config = dict(
    arch='tc_resnet',
    model='CTC audio transcriber',
    train_examples=78125,
    time_shift_ms=50,
    widths=[128, 160, 192],
    lr=0.0036,
    beta1=0.9,
)
Rows from block 2 of a small CTC audio transcriber, named by matrix and row number. Rows with one number belong to one channel. Each number is 128 + 32 x the weight over its row's rms, rounded and kept within 0 to 255. All counts start at 0. Numbers have three digits each. After the name is the row's rms in percent of the matrix's.
Before each channel's rows are labels from the 100 clips, of 14848, where the channel reaches its highest value: "top examples" is what is common among them; "loudest band" is the band of the loudest frequency at the time of the peak. Only what is clearly more common there than usual is listed. The data: single English nouns, adjectives and verbs, spoken by a formant synthesiser in many voices.
# convs0: first width-7 conv (model.blocks.2.convs.0.weight, 128x128x7, each kernel summed), inputs 0-63
# convs1: second width-7 conv (model.blocks.2.convs.1.weight, 128x128x7, transposed, each kernel summed), outputs 0-63

top examples: voice: child-like voice; /i/; clipping
loudest band: 250 to 500 Hz
convs0.61 114:079149119130173136152153121139131184130112103099078044096149071110151124126155115146121157139058124088074141113123187132073125123118120134130150123107139114025085148154129084110138135091136086
convs1.61 091:148083097136104141097137058124089161124114091136119116117142149111107104133076148127088135143143115149111143110130119106053094130140112118176205114138163113150156182081140105136121156107184133

top examples: clipping; /s/; thin (high-pass); /eɪ/
loudest band: 2000 to 4000 Hz
convs0.108 126:144057144126132120056091084135143079119166138141144125081127087171048086123118165114142153175099088181042139158145122130166116062127139140149115136114182170121123144201121192162116112099136185
convs1.108 111:101098069127098099084102100160169177188114100177134117128104189148129160116143089112112105141080152112079089150109116094147142148090131094128102143130135121078132137162138095141132133155160173

top examples: /s/; /ɔ/; /aʊ/; /h/
loudest band: 4000 to 8000 Hz
convs0.99 091:152151150122085044128181116125100128066143166126099106098116136148089097191111123152147063152131081150187123148123060075078167129117107107078143153073109140199128135131126149137102114143126099
convs1.99 088:115138149134092117182092164153133143137149115148125172109100161138148141151089118137154103236135148157171144088139111076120148127128078177172064094132091097094093134076145085174094105120121139

top examples: /ɹ/; mains hum
loudest band: 250 to 500 Hz
convs0.54 106:137160143133096147142079140105111131132152142173158186104107119120145145097102161098123103068142201142118152119053119180141127174133158100139141072146061080174145144117088077091192125177187129
convs1.54 102:168111113136092126131155126145127189192062091039161099117167116136145111124127158122065139101117139117135132108125141112134079131135194101134153102137182184165126189125120093189136141106203094

top examples: /s/; /ŋ/; /æ/; word: sang
loudest band: 4000 to 8000 Hz
convs0.98 090:109096115122156154120147128100145126074111145141089139093157165068067084139117151149143105150167101061131101152097147176000138104089184123104122119108143137063118103123153117160071104122171120
convs1.98 081:180161181123141020119108138126107147165152104163118149177134162097139129104072132107104082071108181153076106109127055154123120192158148086106120119110154143085132116085094128175064117134111130

top examples: voice: child-like voice; thin (high-pass); /ɔ/
loudest band: 500 to 1000 Hz
convs0.1 125:088185095132132118156113130146182127060127120184115113122121204148171170071133115134122136136143125162183091143163071136176118127084125130132089132148171118134094106098067181146134131116151108
convs1.1 139:142051120137107194114152113176154178121118131079129109124155049150206044182122146097099137155097141121150123121184134119133137152070137124152142068146082120161137147139130185137111108139149118

top examples: /ɔ/; voice: deep voice; /w/
loudest band: 500 to 1000 Hz; 250 to 500 Hz
convs0.50 079:118052064125087104167088074060169138083117121130152131177084131102074141090123126153150110109156099084119113122107143150124134068117168090115048115096131067151145158109093111117072167120148090
convs1.50 059:099091123124109181102150100117108156115095133117130107150174122159125095185117156098089095149124158184064151083154095111034121148072141109116231122137094051138137151156140182143117079123160119

top examples: /ɹ/; /ɝ/; /tʃ/; /p/
loudest band: 250 to 500 Hz
convs0.31 061:152140074129148137080079121136141057108101135163179113107102162127139142012182073144156063120116120209115146090125142112142108079137117131124154089156134056192123139093096123144132142133134064
convs1.31 067:163117119139129168077198091178149147139118115075122121124176109124165088151098128140060067087068147107114154128114109134153091191152115082144179112117132197168126196142107096123108117147128111

top examples: quiet level; /k/; /ɝ/
loudest band: 1000 to 2000 Hz; 2000 to 4000 Hz
convs0.4 133:091120095130102121085138161125085160135095091153117124144143115075104094072075127094088082136136146109112081128081086185071122154098105125130119117161101102075129100105129075068151114108153102
convs1.4 143:170178088132159087119113112083128141134181109082146142109119199129070185143147103112118160142151083130133136125080153176091119104092072113071145126096091107117135077127108142130177154079132164

top examples: clipping; white noise; pink noise
loudest band: 4000 to 8000 Hz
convs0.12 084:130094127130070102126111107134185139125161064123107083051099136138140129178143145137122182156127112164124142122139126109103128104111130083145117133117191157088102130128108185167110135083160145
convs1.12 082:145174187126151072123092172163134153108168114119156124138130159156093129084104116112166064115095122120142192085158095100159121134118125155175101082102171157078108162085141136189133108097138121

top examples: /t/; mains hum; /eɪ/; /p/
loudest band: 4000 to 8000 Hz
convs0.44 082:105113137124173118182130162086124119176175191089174141126135113098123139141103142178169184123157136080101138186132169110123163141168177139099124182126120123149142132199137090146094181160204148
convs1.44 097:154142166129085168040106165101186119144026131131133074126132130123137104095180147117073167115130128131135098101142130093178097131139134119113146171112110150151102131172172078138165153069161060

top examples: clipping; thin (high-pass)
loudest band: 4000 to 8000 Hz
convs0.24 114:161137133129156007140157128148149140148157122162101143098107141155135153126140081139141147113141068184075117091147126099124141096127159152158134090135154129040109138183100142146108106122154151
convs1.24 090:143113146135141099142110090109149138129121116132126124086082157102134152076169155083168133126114116072120032094134079103147138160150134120162014102100139167092120145093113092135126136132115133

top examples: /h/; /ɪ/; /æ/
loudest band: 2000 to 4000 Hz; 1000 to 2000 Hz
convs0.91 123:083062111123135090129116118080138100147116162139100137124128053019121083107118154131158112117160113064079114138073120185113137092056098158119114111120123127128120119155140082101101134140146108
convs1.91 118:141150110128159056128128124136101132127151122110146087143108176145084214124117090127142142098131095152084123082100127127074162150096102082074144151087123095077108095200111175095118141099101168

top examples: /s/; clipping
loudest band: 4000 to 8000 Hz
convs0.78 069:049178088145177127142142129135154178175144120145142148128067125120149142171149124133139113116131120032075144133131093141130148126093154150117100136099130094133093131141106120188231099131117142
convs1.78 079:162100161104083164118141124164111184118093117079097133133169125143163064114123137113101108154073183134188132103130139148141089168134153090139164124103143136136121166112138096187067110141143094

top examples: clipping; mains hum
loudest band: 4000 to 8000 Hz
convs0.36 067:051153109127159127095167111128036121149160139093139112133122128117172131155120163103166099097138129065105146158137091121109175169089123156113115174134056119141114140116135062158177136131140176
convs1.36 080:117101102128096176129139096148112188160065118114114140114144038146185110148109104083102120198066154133084140172142156111124139129106136132157173096123138115111106123122196085176122125172165107

top examples: /ɹ/; /b/
loudest band: 250 to 500 Hz
convs0.39 113:107200113128144179135089056150122117100091085160094124114145128127161170117140111148090105089139107157093132039120125163164135141085148116179093076145102108059089143082136102065108069131099090
convs1.39 099:159073171129138060090129113150111132077089123171090171127138044081200052135131158154096125127088128104096114138135086113064133133139181068158151135143137212132121143123126065110117115175170114

top examples: clipping; thin (high-pass)
loudest band: 500 to 1000 Hz
convs0.20 131:107127099126093156193082073120205140088138133145118114134048140161140146079142151154151116097149117104156111131140153156145137120073149100154034115110164079167100153128091147154098135126155110
convs1.20 136:099104120125120177107171116126133160118093134102126112106181102156170092201106157105118117169129142132089151135127066100139134161076166112163191117165085068215137167138154174165104110140144112

top examples: /æ/; /h/; /p/; /ə/
loudest band: 500 to 1000 Hz; 2000 to 4000 Hz
convs0.68 102:053137135129146098087148133137149118114090157205121123096184180100161155106151097129118152154094081068126106136137147131139112068127065144116186127179175178110140101205120106132166132113131105
convs1.68 068:218129145125129102126152159167127136112141120104093148128138118161116136110142110081133107131084130166205127119149159194152103120156102131156108093144223131122152147159118117149158127115159077

top examples: /t/; /s/; thin (high-pass)
loudest band: 4000 to 8000 Hz
convs0.19 101:106111091135108149072123120144129127133113147099125104127096063128112117093126100066137072158118090127133084097151126120123096105118093071090134174149136198141156083115144085108118145117173119
convs1.19 120:133160099122179093136073160080147104124169134137139170150060143149106135131156061125146176138164066137141105168091154102132157071128069172134147154136052128088105055122113114092184148104119168

top examples: voice: child-like voice; rumble; /oʊ/
loudest band: 500 to 1000 Hz
convs0.81 135:133118131115152153203098113082162135144148117118094086076111102135123135098118139153148118087081132077075156133049186132105126123137119136126087093113130040082054168118106079106054137084134083
convs1.81 127:130111152119086140124161130086082126074154136140105149165161157110147126155093182138123086128129163135078137108116085126061102177148122103167165168090140097155149157114147177148089119151132098

top examples: clipping
loudest band: 250 to 500 Hz
convs0.117 115:157091091129123137157155080118172156123092113104093106129119056123110142146185161164110164160116103106116156149127162095167122083109146142149168123105168122050096144159143123155059168052148097
convs1.117 123:087096133127107086115165121106153134102083152123124127152168153132148153146122173105148092150128139134032138126104106128171101151122212132168145108139115138215111156070111153175134153118131131

top examples: clipping; thin (high-pass)
loudest band: 500 to 1000 Hz; 250 to 500 Hz
convs0.0 121:116144121124121158170105072132201141080156112161093115138115171156128153098136145152139115118155106133172108140156110141127124095073114126140070108109174092172084124130086174158134135158118121
convs1.0 124:092079104130114188100171121132146172106107140089128126115177093164187095196130132087105120178126130129117146138156096097146136151060145136141173123155088079209132147167148185162128114135142132

top examples: /t/; /s/; mains hum; clipping
loudest band: 1000 to 2000 Hz
convs0.93 073:129132211129154115168102154123127128224160159148192108109145092110136143102119146166154143094160172143082155129113097140191133179095144151127129123092103095106131135180097071090123097091094190
convs1.93 093:206165162131032112052109126132137154185010130111134145162092169119099148112139125099067138105133147111144092112132162111204098121156172075102126151091132172118110133110150065134127157122131118

top examples: /ɹ/; mains hum
loudest band: 4000 to 8000 Hz
convs0.53 111:082131110125099123090118107158074136132097099049138108146129119081117130086085111126089123150106107087071117094132142108168089067137143028147131134120102157140154121176148078049129156132087090
convs1.53 120:145202126124207107115082156082153108141124126172165196126082168115080197096133119147164114113140103129125138134096130125130147091141109196110085125110115135120123110119138088128111137132091143

top examples: clipping
loudest band: 500 to 1000 Hz
convs0.85 110:126140092129154143153095053154214131095177128115134101137075132177129184088153144137127163162113121187185131121160116095124108118101133142145076146119211150095126134118102190186069147120122131
convs1.85 104:121093108132151191106133140164163154112155133090151123112148099189146122181132146070143157185129123114080139138156152129108117138061115128150125098154091105179108103204168196136125109134184143

top examples: /ɔ/
loudest band: 500 to 1000 Hz
convs0.40 128:104130202117118151141113127133135118126077145152075098058100228125186184107108158147139116098150171145130167138115099182163133123116128108130114144137101097130080117189112100080127171085112131
convs1.40 116:158148124130115188103100103111175149142087130150132050191100061107183054100133123126111122098153137125226110171143122077147109091149129132182096203149130143190136124113084145176165094093093089

top examples: /i/; /k/
loudest band: 2000 to 4000 Hz
convs0.51 103:113076115134192150106121165112124176166137156181189151136094091130093112126145147099121147108137133087123076125099077107089142196127104237124111109164117159122155136137137071121124128160113165
convs1.51 154:180171121117110148121116118128145120156149134084121066191097168143084153120185114126117168139144098141124117043141135123097095126144058139089141129077116125127117113199088118100177139000124152

top examples: /ɔ/; /s/
loudest band: 500 to 1000 Hz
convs0.8 115:120063097126151114107124097125133105110144116147091125085117143120117166107108153146132139208141147156048142160105162143188130105160167090128074116120161154049080113169145121089057137061140134
convs1.8 086:111133132119097177106124087127221140107042136146102110203115205149123164106158104134168139097119129134144093116083094121212127139142203155143105116108125171104186118030067113207141117119119127

top examples: /s/; /t/; /eɪ/; clipping
loudest band: 4000 to 8000 Hz
convs0.25 100:135099119135103069078133109103150115127132089113113126080142132147130127135163089107131164179109061153074068099134101059127109119125135131107148108120180164064105134105127175178122106113129133
convs1.25 072:159145185128178143158127133122153146090151129110144115118099131186086167128159178085177077092111092092117048094196092113133125120111126109164022101117183169060099110142160105186110119157142132

top examples: /t/; mains hum; /w/
loudest band: 4000 to 8000 Hz
convs0.119 086:099095112109052129103143167162119095111105110093108088080139133098105090173087115176077160119104114108167106069099121128188154152138147010093122109187116125146143105204136070076068129092108111
convs1.119 081:223140138117170158134105153117176110175133115151174179149117136137129123067161100139081186157132143143169126100154099149120132151168096134111144141120056201069074113061069096057113133121151142

top examples: /t/; /ɹ/; mains hum; /eɪ/
loudest band: 4000 to 8000 Hz
convs0.89 090:139131119132107107148102130135165143075100094119124108178120127120129127133179125148110121236122130145088131150139135131117103114151086124088110170162176173130177122095208035115104127101116135
convs1.89 080:148132109136196133103129134115150105153218122178191204104130136107114177120126116113103169135102066126162120076082067165118168098157095206119117119082093170114057101128065137098136139132111170

top examples: /s/; voice: child-like voice
loudest band: 4000 to 8000 Hz
convs0.41 107:159096111126109096088134153103127107098169152084130105156143036134110125128161126095141177196117084166108080129133108083122086097193165070093125128134159175117154123099169117166117118125135164
convs1.41 105:112134142126121063137098184110189105144188099127171163112088151132134109124171101104103157133126105118157080096100109150124144148084064163130071125137072150079082101116068010062129130093117144

top examples: clipping; thin (high-pass)
loudest band: 500 to 1000 Hz
convs0.34 117:132137150121114146165095085130207119139165140140105130125114158197116136100141147155146153109120101199158119129148105080156118095101132130143099097119189140145096128153072194160152125147117091
convs1.34 128:096097091128130162107174120119160158126099128096140101114165110175167108181122112082111132197114122111103139142124088093160149148051149136156158116168071100183131128151148179177149128139141120

top examples: /i/; /eɪ/
loudest band: 2000 to 4000 Hz
convs0.67 120:124125121123169097148079070118197124103141145144096140122068178152152172100148156140130167143145152173162122175131087103161122108155124156101083172116179116146100071150073181134140127163153086
convs1.67 110:093086102125133155097154131101156156120078098139143142123156111189126113186130133088090121163095114106113152139142108100191133136058177118118161123149082105187113142171148176140127122151161126

top examples: /i/
loudest band: 2000 to 4000 Hz
convs0.28 123:156114128128172111100106130118143169161167156119195143153119127135112126088133177104104080138139109137118125150121068138212098121144084164113120138165137132106179083140135125093153134137150101
convs1.28 156:159171109124033117140097144115148176135077137111119145150111122130115139115190027125126170114157097125101123078097147085225121112131126141099167130137122179098124127045124103111144132114107149

top examples: /ɹ/
loudest band: 4000 to 8000 Hz
convs0.30 103:155150133130102097154129144088156121142149128116146133190118134091110124148184119129169132241113091138089124121121154104143116097173120138123138111150187204082180154084217041157090126113163118
convs1.30 109:097184094123158131120097141119162080116124147139143182151097156099097141134146058114169189137153054134151116104069070132150183053147080211119116095108096126126098081176080113097156120121136163